python train.py --conditioning="none" --width=256 --max_grad_norm=1.0
Rows from block 5 of a small image flow-matching model, named by matrix and row number. Rows with one number belong to one neuron. Each number is 500 + 50 x the weight over its row's rms, rounded and kept within 0 to 999. All counts start at 0. Numbers have three digits each.
After each neuron's rows are labels from the 100 images, of 14848 (inputs lightly noised), where the neuron reaches its highest value: "peak on" is the class under the peak. Only what is clearly more common there than usual is listed. The data: cartoon faces.
# fc1: MLP up (model.blocks.5.mlp.fc1.weight, 1024x256), inputs 128-255
# fc2: MLP down (model.blocks.5.mlp.fc2.weight, 256x1024, transposed), outputs 128-255

fc1.753:492552496492495494403492571473541498477553488490492542577535501506366466558516543496501495440515448347520489540543490511583638596478510460544445519482535468402500548471541443544494453556488492483463438506486513452521483509549499514502555531469542508534427432507469436407510492407441450488490556518562461423493536441607579509406417457458446470442463531508601543476534505514540550606498
fc2.753:537414514503529500464476454506505470523443501516569534566473474465640511453557504487527467501516517583558480590558455528365433496567480455508515534586536423588477522475538478517582500542524493485482570481558548454422486465527583475581488430557477486463560460460500575404579585522483526557474563474556513508550501571556497509569446587588506494521457584452495436552537531566434407469482
peak on: eye

fc1.144:469341547421475605584509491535477544570560444501484566507506476567661505478436320486527499483477467602502493555533476462438458447438415475512472509487597478476493540552445459445447460368482462461521542516575528434503523516484561512461528504453460508518434450440539491534428515514509523529483455421571522470511543466564505436506509519514489574509564558463612566632459535574500455475569
fc2.144:479553523532541479511638562488479492473444548416522514485531566472440539463493570551589504463539468442411495500518581496566558482532494497503555496498513594550501507455478435460486534462496583495578445480427496544501547541453426548459529505535565470493503478494518501550539498565466425483588599466478531572528419587558528402493519461516475492546477512548419536619535497441537571435497
peak on: eye; skin

fc1.492:513570466475553486522434452454533473494542641543450472455502520523365494546410668485570380478497590514571419448524483478426534464609513446545530454505539508513549486467402502485529542544509569560520450483397489499554573530527552502513526451484467457480401472495579486456575531475485525492485546408416521510529579521468538555452512480511517456520497636490451480479647471459477555475506
fc2.492:560511500546494544548528520480557437527475509693432468346500421556561437542482472438565489460506546523477552596514537540528457544503557551524423543564471465510534510610630491484441452481503457525479516567545493536401449514527528529482459437533492448524561395501507423449408513493424522544568460610515419435610418504520549539521575426560472536597485424457438529487512525527568377566572
peak on: backdrop

fc1.265:453561543434496506495463472558507509430579527421522508416462469543478425474509471490581468510452568458448506630529503470592567523463490484521563568439470470507479517575579436608477501485490521470523474526508545466451482483544538504485696482540483473564539569495499445458511556517442503486497434545504518495488474451473465435442453519507512571488530460595469504533460567555470563527531
fc2.265:479497567552473450519447475566461543423510447695529378399510614536486630418356521436532418442597499502545459530494488521476484499585438494504457537569473554425499523534491531570521578539667563475550493492477545555499467506524477483489506491447435520467513544555526531459503478562461600532479515488531479518498494472525472464512472426434497544362492432587426555540547498559471597427453
peak on: glasses

fc1.682:534400449471489538599513482513607491517616498429472518531529491478424476523527583520568512466537401406487488487593504453505472456447517471407533480484510497459439448469550450485533639481522396396534499540593540529550451498453548642521491528477491509529567512464500513481461497486541471470489432564524521580478505448474472439394463642499443446466526540524497425366461524647508534510469
fc2.682:438536563469531524530514492488510476482562532551487478546520483498584489403464418551500507498561529516524584516441502458561533481580483546462551505489485603531507461457495488545553472519578434519494428583379503503459468526504507394502530471553626558497420523449498467524475459406516486567477423488492558566475537530445467490536518454587530540531538469499507549542574422556509450591557
peak on: hair

fc1.393:478453490521499568479547421530478514529482540499464467607542476525492436512452458455523575562538416477465538507584519471513398516445584508546438521484506559522549489510490513574358433491451504492494533442503392476589522592492501488552507505575508486499410424535377503479506454496433486533522525399439530453479494474527544553477473548483462515388537638494534430520523500576511529501474
fc2.393:580501537575524531532544497449591478507473429475501462548412543508573521455492509513581552407523552519511529558492523441469518429486570588465443500553504462484508430379454487470509514533562505569444526518485391526409454327419490488531518536487479530555526488508478596457604572493425532520509509441516454513513492567567465488545466513385530470521528379491493505481431478478500571495481
peak on: backdrop

fc1.358:485518435456505536499488453499425593496567475463579477536488498471517505478447485470507507496486467558528527471545450455526529440477412542610462435583460431516512480443567625535508596455643511554503437462499478472447485524515417415521473512438427431446551567495474442477429470517580485554440505378542530517534565441439503515532498454518511472564470529460519510503498477463513515409404
fc2.358:544573575501515480474484411447523489469544520663537468537453508483553580497423519523459533459537559398547508465528420512576519448407410448395486452455461435455496472537533546547508519499451555567553574540486512506564442540499406525578530556445568416499384537495565524460433537529528422474484425341482503450515344472496530477479533452488556515464469471428481537479466582446443570545571
peak on: backdrop

fc1.39:406529419537488559581509481546434476547494546428454480461550517477503569493528525529503443494599444554500400511540468448524476578522555463408461534482519458522485511435489431537578539595442496531461527442491488516559537535514560507559551500650479470478437454459510452453550492547515485462566548469455430421433503479523390541521485472446575539415486522460462486482504440508444449506552
fc2.39:477435601573562494581569497559513544510470576583469526492472507528550411514493503439514527492603524436504412539499472510483477442487521419547552433550519490518551492544446523539488477510504479465507519441478527548439617517557425502517456427479514507650603621523502407620559529522522506531456509494511510577532551552569436523505531510493441495399520538567547507511502497546386441553411
peak on: hair

fc1.558:479469499418454451551533511487447530526524544555492531499481462404520528588370513465480444518432500553540417428556479494560490537532645466533409511454568419513582470493578536437491515604444532487486519481466491470376521509497556477593483506533551497525540448460396514384524466527424462389564400503489511559550557446379506563503460457528465526452472490597500462535529495548491542457399
fc2.558:606537473476388495521534546544558533495504436350529448484523507569500493497466482543510396490480475566455439504499446427473526466435580444502572521508612478526455523525473547493564487620592506566480458482529528464593494487486572509551570481478476493492502545505423479443496461524414512456568447475504479427433434545514577590520467524389474582520528532542545562515524501560561484455621
peak on: backdrop

fc1.138:443467427451528631542437505508546405526453603492508410527517580574511501614492360430452457486530594545675450549552499516515556448429485562607535472552438496450539571506491468487498510494493494551466501458469542523541536525532558471529479422436528522477479560529495466538378513569529499503484484416610492507560529461471444425520493408501456442446521461440578572519536415527492436512486
fc2.138:506522468448549439480480455422459487485608519685465466515484507550515475485430514526579559496554497561539421440517560507442429546469530534368495447524410444442474407518493486468412516462471446454476472533469445493485426450473558475507518473530504437492492510524469483493429496449588494469511538647551401465562472464470489485410573523433519402537508455545441488501499604584632616611527
peak on: backdrop

fc1.420:565391550553487402581619474385456512444517571477538524559516541499549527541574528460489487476477534465569532376539507482364462563612456522474503565599456416460597445446459521480502515534466520497612483491465516498494481511464527418579499447486438510381492562522464487529509533462466499476570533565482487550454522501559449503513524463571529517505416509496504533495621462469547515480448
fc2.420:437524460526510539553457490471562522525325446579515454492537425524480477460554446428449421469496400523419499457551537521561559534432518429592505491437509471596416487629522413506487498525533484541567445446555454563486547505465516564472532384522423505569612563512484513483465519522453439529488566518473491448565552542571574553501558593503482592528378477473507486440560531484485512473553
peak on: mouth; skin

fc1.535:587486510520511484472475492499569448493611526461509536353469594495517514434481466485595526452613468475457526541512418492424521528458528486509602400467499538405458544480582440453444441462608486498595527511558474419466571523516469519507418533538598497486530508479427514561472545449471558573559514519498472543457518545500524503505517541475481619452508530471507483504512586392532560461553
fc2.535:506579578564533534549434473502520556514539483553580460465504505476606482473464454506561514594455543481487451477461422552539455421470462565429454450484451520451495413584510520574490592500463534406572420534466511440513567430539555507471482572518466420579515440515467458414442486475479517486523503523468403437499499564510481495410503441514512378525508451463582481468458513488495507483414
peak on: hair

fc1.357:529544516449436512471515450416518709562406539546523541475505459544503424450487566444494563450528549485543573400454557506510486478495443525496460558548484487540542455546482524442568533513495469538508470496437492549473509495510533450497450584476373451486465559492470557504446474508445495494508495478497497512408489399491531541492463464503428532533439596489530486492524480511461515563487
fc2.357:531504444534417547446438491397509421400494445607525569478461444441509492395377458541483554551435524547466553436409512443539492391548558579469503446503418526459600452443413542506532448552521502428428520562480601499473489495482600490528561533530469480522433452519475506522521525482456428548509452536504555453436438514574519458527548498431599479550566527525574432476478571406505433519547
peak on: glasses

fc1.649:569376544505494483527528522530631526654488511518539563498499446520524472458458554498490453521469463503535501485436406525482476388487492489336493527507425554468467448549463485552444535459481558576394593537517483563413465491493472467590542506605556451540485552500623530515513622552431478500514483392491550448491455521468515426543449499401468451534521453451471521505514423517505493510524
fc2.649:488518477485477636468453481451455471493527504336505508466480500468517483504502429543507432476404468558484498470458427441475524598540471524548477539485464527562416407535459517584631526415447529490428496540499543443567595498536456510571412507442515553564485619469534529481466368563516552470447499444485528592446535495473520490486526493521534507558530461520395424493452499518445491484499
peak on: skin

fc1.621:515590526479539581523533559499491546558473533478448531527505482463516512489420505560608559529468522442507550593509503367561482457429436449481563523574465501503498568379494494498596505410534536378527478468516462534448446537528487481443520456492450443571504562437514361554477463555524483429506427481525455497538594477565488576480519487502548524561459408470454433492435491494510473498545
fc2.621:476503500482481443584513514461577457518491478499447478544527456428515465506472443516513514452480467542339509664541518486512551544532469494466488531517525525559455497579498491392513483449399502511515453534483451605556486536514530482508559436451403510438513481455558523579467444475566490509367535468521568425501472491561570488451424520489503532480513566510411497529566577534472558487489
peak on: clothes

fc1.218:509536415559565499523492502527494488525534570415460435445547556583557585495480510450539422485372481468581472502460475540529457500517531430572403572501435447532451563576470497445460528592443508443466479507476416470515534421471451453503505523563486540574520436481479545489605513502530487504554461507521504596571431498408544471522554406504453412383538477427577531461495511581528476476537
fc2.218:495491536555534510519461474475431496488449418692516558498429448408470458447514521393565461542491515555487443490455470493513509497557480511442613503490379515510537583378430477451563462516537513548526491499504599497479505568479468503475469501463492507514482404471450502475464519523526534537597382496484544454420571572476571477493531498482499678516549472481379403496511481506570474509418
peak on: mouth

fc1.568:433675518480415492509611452565572445453541566426467487494487516504576528505478491511546565490496546577477431511459485609460553468582459574496502455488502448537495602417508536551543449540549480450554590393451494476508460471416487467498573512519553475519452448534504506528466432543494514494526460555526474477490533571477537452379424581581549513488546518469486480599494457499502489542478
fc2.568:498472452489486473484438446473511482453505462512479555485487493426481474506543496483512519540473403582449486495495504505548469432492487516547569468527509494557541524506453525524534545553433510503623478516545522464477605521481394496503525517534488483516558537579488523530484572525505548566468447522533532595497600518526468502536475508499456492503547461521493462515468589529434521455469
peak on: hair

fc1.617:649500551457486479509481538454462570455572525457502554532480531524471452491513468546514465514506527471553470525505501481294516489645426488507420476535561473465478471567488493442462531382472567512472515437570526522468525488476551602490519441515443548514516472637506531548484469530440490446475523507524458563524472483452552533594459537516545526562459510540494504412447564561518521535493
fc2.617:469505395532623438532438525499543435486443477497498546500534500521494597514521444472391563444495527559542555494598556500626469473474511493423540479568547559456509414505548444524484537512474569544473438475458469461454525424468499430379560483590522482600508453565496535498553516464517593473492463438490504490511505531517390496423482434533449442482540516490430461515563466425452494405468
peak on: eye

fc1.646:510468487537550600467474539527456493490505482486581543434569497555550530503568496422510477518472557488517468537440585448527455509553540457415442609535519482473555487493428493527502543494499445633488520566444496559494563456390527537599595551460500495476428436519584550461533607501453493566575555480583405457475479460516522545405541410508526469498436521440561514511551465461461547418467
fc2.646:421570588490549544498531505563528482547264545466562532383485485465439470535506492484415475517521449499472466539540582590423409534477565450550507579495486418499489524573485478542577436591508429589534564554550501478509506518419450467524446470550465481561514459591519458470449539438526518502512541575539492553477476495469518631555559596492490497482511514514531541456521552583534485494487
peak on: mouth; skin

fc1.127:542487612396451463524535514446538506715522511423500444522504540501538492585445422464512509470475502416527449491483461503508426602536581521454519568476535440457426491542478424504496564512458453626424463425504534423427550528506539527476562538493531450589454469473480529445478513467510553463577551441443508418498478532463581498519472502542648519500566496460465492511503500479506453452512
fc2.127:427430423413480529524491566513510547641510512563480567534535474433436503502433592533536484496494536541484455501508480472494582410521640481576428598470538486541601505449528443543480429495587464397412494408519454403559518481507552524490453542529546466417518489481510556459469492516464521434603488473504488499525572504434546529536435463414411503527494505455564598497508485495525466477461
peak on: hair

fc1.694:570484535501507459503578602529546528552512406610472561539549543502465539518481483518457520530504384450447502396496528504485417467516495430499557472372519509542499547547480587549498407457546516444541585438515540412413493421492547519528439563561537496496594516516483562471503541505401439478613600574439474467459522502406471489523477542476454490529394421488522561432381531375447559484457
fc2.694:476483505500520570462420604521514463574497510227506466556477509510497442543483467445540532489525525537494549505541598471564579571478480530519503472620504490503535470518516558538507574487445420599489478474493459469562518521528527545493497506479527517485518572476518504464403494500423450502552604600495528549534419566459518587505451459517559459466409550515430515434462463501452546514519
peak on: hair

fc1.273:497552488477462575491542582529547372506588451458474502516516508505508502489555561511457421504434421520514441440548561495521468525401449527400456580557496549489444546528487465433598507603535531534478509456521488606493525561545479513454636396486490423474446439525434523503404508459509538529563501528504449563506438487614560432500501555439483473539385476570475452431560456436535452573551
fc2.273:474508469535475484504553499576546515395466502434483447500489543486539418435382475488388448494438649387505508485526608531526489445581456459529572380509442444507607543499473474475455505573496542401544520469494466419479477471488465468483580437524513515530514493485514491489475448384433557529549432515506501587519573492440483532528436494589527483480522474501595475467532446500533419449452
peak on: skin; glasses

fc1.181:613556533482503493506516528545555463474628548502488520377547517495489475568395526532563440460471523640464483496449503450488562494528478551484431450433563585473588583396503547456520480468453468449583445515491550411542483464528425441465447421459410438460423533506432528510437518487502527491533541462530531502507569585439624480554575475562575584493467500458492477465548537491500456570487
fc2.181:410415483498479472466476489498506495448538414686451418523442475511492540570452496396560508457508464381546440487439517542457544476501454604454557406519481529553420438465542529458427447467528456386491591520547509515326522492528543509541525381544374436508565490487526449509520476478505476511537485535544483569443569523468477485563530527449371429522488476544544535526492514499489538506510
peak on: backdrop

fc1.118:470536564475489478526545595552487592471553567508505461601552497366426472507563594452519422440655477561505366512516486562532487584499566531485443463488468493512486490418487485499389478435503561530546495516502393586459498539532521471420636566440522576412472506522494522499498491521522497514520474544486499546549515415530545456478508452493499462494507503497514554497424533456485419497521
fc2.118:438510496486514524470462515506464463472487480572449577511541485552477586578565442466512588521510555481495581467425443517529482467573421660417549576444454512481505429417451492513479535375479535466510493499454537494526543527513529515564484535472416505507487516554510530478470481449494519516556474406478552422481419571538532519518575497607537556569440497482464407529396418535538473639419
peak on: eye

fc1.359:462529440527478551474582572474443390578536553518549388503491556524393548442531480489484487546552499496518490465449468452518557507503611437554514451506546510507475475453455548442500435519529460512525523493498464573545468516477579534536593530524428522437545454505521449503503574540574476532458428452522549539450549407433477443505571410552435533381393497577529513433567505403428613512481
fc2.359:574600509509509473438489510470502451520521418734529541534510479497520499459450441436483514494528442482502510467397516439525530368530502455510620401513543485570563531531451514460503548445539519497595428542468540552509487500500564510569566531421408487564525516464552438537602462578597516468431392498526539501557508622510480491417519535413525515589519502530518485470507525485394599500492
peak on: hair

fc1.680:468519491492563512440545516465456575455559421579544549482468590487487482430571547548499491482512340508469487505428449414547417494471432480610549522390499525489585662508543516472531470537518492432531478570472515403491427509477434518570450458492483632514550611489485537541540501447505471428485552516479425480498448413500380423471527467489474512508538440551485558511510490422522580503446
fc2.680:478444470519541464531474490475495498577576543342461493532541497531483532490650498373566589507510636503542459487417516543470507553434415513431412522620467509427451592450555524490500461550433489505526428442494532422529465501444443496509577474490449594472453578544503533535562496492513482422431561566435525579434569476461453499550464549461514538496480490509527407530484474542510537512554
peak on: hat

fc1.242:434542539468518471605491513489521537461529526464500562492481544509476487524490573577558456426480535524547454459535461606524506446359446493530422457519554430499438541474454478511473536439538575478523542523521566510560509495532512446460512497472464437531541464335534490507422526520528442514547488520373549481544575649501533381518476618541531547528559427458524465479452587550473493517507
fc2.242:587460439572540439514559518470531449432605519513569436553513551564569519436486442440598481480503519559493521448498534527536582525598488484446572446532507575506580504462567457529548570453503568534519493481466482502503479500472433521455570476555517496562538477456458487493557555568492535528543506423408539498484454457559552408455527415497434508598550478533479466522506462405523435535469
peak on: eye

fc1.724:431547457574595550449387445559496607529571512415576502477488571582513576550536515584467468426495543486448564468533510520465464392500418488521496451521515531472527449553616536420466508495455478438461550501500518441487569548496512447527477478535507544468454565496486588523540497430549570579546538527506464503503522480506513427528477518475395433530523478521420480498557472512470558506451
fc2.724:443480530549512410462617494518460492565522445539563503456517517425482472545627535408481464545498441502510527496528570516499465521434447525414434487491489556527463421469572485518559465491515415553500493450527502403547571432529527497510535499466490537501559594470520540522521468458469576562524583564521432517491493431541572453499477519447589539495442551478562623567619501579471572478543
peak on: eye; skin

fc1.280:429525429476535529485469560453453628484477532482560451461527561518553486555514561485586538572498505468451595516481506468512533482431500476515555493537458495486529496527544567490557574572475504473541502487458494439445459543505560449533449542522456480526474543442476490523521605509537523609474580490494457536476431472594481498501579464498514477604433426550527477484571559545464565489561
fc2.280:519534493466514493391526598426534504541480421403484494484458449481455453556519431507522480430501495539514561519493416506495561531492474484535469437475497549481517448515545566458465425593529463485557478477533495447549516476507486475486507526495482463453540565460425484566576393532480492564499614507545475397535561550569435486563531539451450494457389594502490646468582421578496529568471
peak on: mouth

fc1.713:528546542478462490525532489473501604415478502530487514434552522547521525587446486446561498519461539423508439480508474457518575561566376529372473374506447480535484550490468463567555505518500473489545511499479515513508549485482504459425528529428371433405512564473466513520607483490502485544564394604457552551562465476492535380465485464553481448427557509459540562503601450511498506506455
fc2.713:447560482483489476487523493508576465408479426664525511425534506484437479451428465507509467478455495540528519544418558452520474366557535570412488456497406479482498534476432560451452513437495538467516490518472554461493553455477446479491525533491476464572523414515548524564558458531504532553520481528519555517416478492525495403447484577460429513532640532490535355554531526494539540539552
peak on: glasses

fc1.670:456587495502510540445500478465514483538463538550515450487480520448451571444547486542508364586543494493583442441507478477488463488474525590431433463609522409470527452532526441561546551542449521531535460484552483521593533483500498559543414547612468446403441479505529495582381542495536507446526509537514540574424455488539558500484419527524467454476501598481519459495519416469617553454503
fc2.670:565404480490488510457460397606465418455504481506465551504502500499541525474531533577482438488491390549454526511509499485467503518582493542521584423507493508447483401378510426538532549578505485456512522559420497503390522478512551471475567594474483576581469408493474501603467528494614557460381503508574580424554618522455540437482466511502541490452542438452463463463501478456545587518518
peak on: eye

fc1.762:440524437658508481551633546429492366469567460394519479525419468528442494535640545429506460509526457430557440415522452530565550511583615468448548485506477415538490511538503425432523466533477500408490506552497528495551477511475562447456449488536423573472500477507507536493678480510510496477514492538441466525483474441501520522458479487533420518459586560438544556472506556432425497445508
fc2.762:582497530600561502491385550472501551452512509584428528532610496541536509506540496625506463462485525552462472464499429486560523429433604513532456523438478451461535570609519454469469559591529521544496506449530464490508480553469570532488603439490479616539491457498456511523578529490523460438530471536471457518507480438494538534527503442444593666450520493436495492433475466480424515558500
peak on: mouth

fc1.494:515483552458569485602614529498458504501554495470463568445503505539473485439509520493508388500479514442495412456536487390543460477435483477506593404510537518465560495596610549474520577466547647475490544426467477470539433482510527525491437494490397439544592524534454506470530456564556482528564474557444470492529443487471612508435453603587527526520524446491495458443433440523550470442526
fc2.494:528434449509506473462442468453476459531426527532472427478516473438499533452527441631494397475503517601463442492488464583421485475555456508508405515501529520539506529464527546479473424499438458516515593602429540500460446482526512513453472509506462513472459529614495555511489564500526504509493486548523534521483482582521561579488517505473484549674475439519521526457414496447475502552428
peak on: hair

fc1.471:429602562511525500614476437584486470510506531456529456531530621483425561563581480393550546492512501546444488512520395526431480544513521552455568550446546507428512463520462461501500504483540439576529521504398529480555501483450594466480427471429488616441464473456470508486530487492546486476597416510433456467461545479478554519530452524614445520526458517527517486467480538432589512485507
fc2.471:502589603478556585415475512368467465452463486535573545564517459471565512570503613484536580597522403547471465462549479473484570520539431501515511590444409538506482483497480455467485477411450458455540470515545471514437575441524516403405400443593474585472523518478489457440472487474588548593477462561511581416544537461585494536518513544556503446513447426550535453512537445489478470571412
peak on: mouth; skin

fc1.344:515470499491465460433498533484397596542549514533511588457505496557595509483432533540454513516556550486505510487572482503526520468567456535505485488535495504494550490505622491424548599433446447529504445511501503527488609513524470498535504378460485561583478470519550531535530450546525487444471487439552439544526503422534483464613459532445533525478425527571471453644506502558520450507539
fc2.344:480597449529493497501453529542569398582500598614476452474534473500420587403417416522479516469506486566529569448528531457513460457600486558414585441509493530449553514510542456437483515472495482510528477564447503500449551477531453505498554465501596533536417401551507437522427476485533527481521537478513461517527580522550514510476448536540446513508541475577451364563453534453549381516495
peak on: eye

fc1.97:519502526537487516539507499433591463388535442544580524554454465549481547420530524566434506592537444588446473497472456500529446435462618582562584433476521548521539579573528533494509513517494537434511446473490503518527510515523435492444563468502521519471513371492562483576486572481496451501508472453492502563450507481530482505506511483425427549520456557549540475480452537431532550449478
fc2.97:546475455507491462447420528470490426461505584586577494575477490502567490453478441425395544508532521494475542531367528510547469569589533571474433434464453509544469540453532478512526574460473579485661451551472523494371536500507533448446427520430479481578486374504494462516477477467495430573478514381478575451544516513533472439471598488619514439517498466608438398452464525405510451524447
peak on: glasses; hair

fc1.648:409444500521514567541536528522500439622448511519506465502492532433481487478485545465519504513519516594544433455514508493536554387499538637516491502539545460498576405417408492540540605443413440459491548589505530513531465465573502509533492494455552436495450430316475474504523477561523556504554477499572606506480529458463536435412469609548544490533495442439419513340482503504511455579523
fc2.648:580498484547501521485523568462459487456524498636495491432494463470478475536442482486630548534551533494475562471471358431528532602601498483493474449342540564475481539434510494575495489522534495455489467563456506522435475486444517510561449481597458504597537375435483504474549551557589593517386452492558525559573526508497504447477519422535479569569564467474473432505508446450460503542484
peak on: backdrop

fc1.410:655492539515448463504495516503558518517607524500494461584498559520503459476535565596565507516459444495470458425529512492434546516414506541517519478584523503496480536601491433513517438473559440556508557510347515533415515439519494558455517468464483546451504468514506474458458490555465460428504480500579430513539471497448485495393522474474534520558536478496445479448384607529462550410425
fc2.410:395555379501486458503517386388583501478430543548491427563487507568595506400508409555487584512533549555575430427496471513590472520485476488493520403538556584420571443540573498505491466552533570505509478507607481444523500498491431455500469489532404542536514507530576430566473537538481477393492463421555589531428458436569487433464483490470474382532533502536476539468521570555486458499449
peak on: eye

fc1.764:438452507480434468522417502520508428519493553524494444403439566464530487581495496439550316571417496465528444536529505529500472623512483468527414538450487418478500531409545473507492491491501488450593515510512506450456503561537434474571505487531498532484550510451498475473472501587448520467444528476474490479461500469510461553508545465530547527439545437497453463518510461590454452567521
fc2.764:519426540433450414561491539562580515528510528548506511490419541439500478398468492538497525475560521471479521516543519481475522426481489482469427555445549511543493529415485576503547493480516486511563481430532543473573516494505494511508515487612489455482442493484433509596534424569494542472544522566503455459574467493470436529524434501464576531485391522483458564504507414525568491486482
peak on: backdrop

fc1.166:498504528507493523655415448616513529569512523490507562376443458495487448500573447481495562587554474466517461449452465487507547490453540483474517515513572561551425438451465425524501504425485454492520528393508550460505462471511517423438486522384509490473580517527455403472544506593552507529466529520442509548512503514504500588510501589402578404470473535443509440506470547429510442497479
fc2.166:474520462547512608499548500528466481523510540621532461491555468456435597600524480475413507429532497556462460488429515444435484478538500554534552505466495496588448481490482452505549485468489525546535487550504443399475413502526527437528463498513494472496505530519411454410470566493547503484439504562520514488413458482487616457442619516545542504494541462397623475537433546484568440596522
peak on: hat; hair

fc1.132:561581530499478496454488542549533553436462495563451536454505499487490477462463483540500584437525552518496480534586499451448514516513526408567483370530398481507555584547525437532530580486547482463506509585485514470517480489468448498580513510482493453401529454482451494387504501479502472451495475509492402498571476501420543476395513545595508496502485500528397477481494514425536528467429
fc2.132:527480520494490504529477469654563487478546642458386494493446527501593542547541501497511526575489429636545501548458494526491501542573526506466576470494447613460456573482508472471459459565461506474489479543569457481478474523536478473462498566544461431530419490519486543464495428464517551494504553474536502514460485521498484501530546433397534478505518449523701536429544568504478458506541
peak on: clothes

fc1.622:516444492496519505477483595516520592342540423491466460500457438518449507552451423496511486516513540501526486538440552530490512538476595514435430533540478414559550594479441486518520388531526459440545433438486464573497593520460578534494512530429583517425451475501546576577432501464491415570564584570544418450523495536510482593476448573475475484407512504409514501490381462485521470443512
fc2.622:480519522500527506470460609514470432410508474598488598516454506515443448512405518490520547535479504404536378610425549471461374509542590514492593465404452423442476566551469517431509470548472530519568512477497527513599541500568563557484471467524522499557595444462509528483472482433528425578507577571483541545448522524463534550496433489478478457598561410485524521506428559466497460521478
peak on: eye; skin

fc1.448:506467488552439413536600458549509443548552425503550501446460552541454545545452516511564475470435454553495332437425511446492588528485528440520542530581472515516374486379446496442570413484476444479538498445521503472506474462498477446527530429453503502544491483515601577409390520565521516482534679485518536450401499480537449463563525464380533481486414462455451512489592442489516467405575
fc2.448:465518499455409623543468569526521459519523554453538492476528529449502498469528523476522495455474577495534413419409584484573467514533591518400469434523537488482514537509499464499473477499381453485528479467450509461451279512469523494554531387487562522442503499469532490419557432459535473483490517503467476501552501485507500490451560446536530405557435458403577469523507557527621445495486
peak on: clothes; hair

fc1.156:558530611499463500569441478506415678589500527546531532426524479545524486497522535558528557456543524586535430438555501504511438436473315467434499506488499469446464558446452456571393505475458480527435455488503508442462508490538506496503543432460448551598460445454445575445494492533456468538494519499474460489474537532541537527539488497429487598472536614483419459539506524534463452414431
fc2.156:509483457509481442566459493495549393468481447722479495543488528507510530454511506459477520554533536509433573407400542490523510460613442471467553507524444478560558464477478550469520542486506516488542503501482462526501504421495506486642481564470498502519529545473407510528502553554418565493537540459531518485509461510475470430436525470534543483568547477478501432510436573495549575504470
peak on: backdrop

fc1.298:480516510428502538512571463480530467396568545470494389450486564478448588471596442549477602552464477591492491536496454461466623565558444552480510435566502569572507478481596429505524471462437485470491482497484491470476434562488430475453559427538571441519509578528426597507547514534451454462504529442453531588541465488447516570483438545461452454419433549446509413478508476534503517480546
fc2.298:498493523464511567515424414453493454357481512805490590479517512501486437443409488486494553505519537516549573463383535489530465413592476590499555529492394469453484504481545532493459477473568576421521500567499480484504479437497540475458564479512516440561555484495464537519451521511476507527501457463539532455437476505505495422440469469512517500539492434504516356483493558468509546582501
peak on: mouth; skin

fc1.652:439436553464433485565573547531488458486518486541557518516571426447507519445494402541453624470468515512459418558565497526477553504560429408462570454488497467502376508526442464445439549551529561452511565436525539481417459433450500523521522470482445512573472454482542402589503516537519490436456501553504489552483502443332538476529529485444492421414436444548552495488448457476539352440603
fc2.652:574578465406477497520462508429514486570468492488498451455390508511508568457465507454468564515498464562596449556533531451477544484578447437504416460494497416526586586519481480525511440518500551488485470490483433486603546533475468492521487441544495576387462520480549393509426446520507493402507480561454512436493525589524500508498482481500521568481501512463515493453524552451562410626450
peak on: backdrop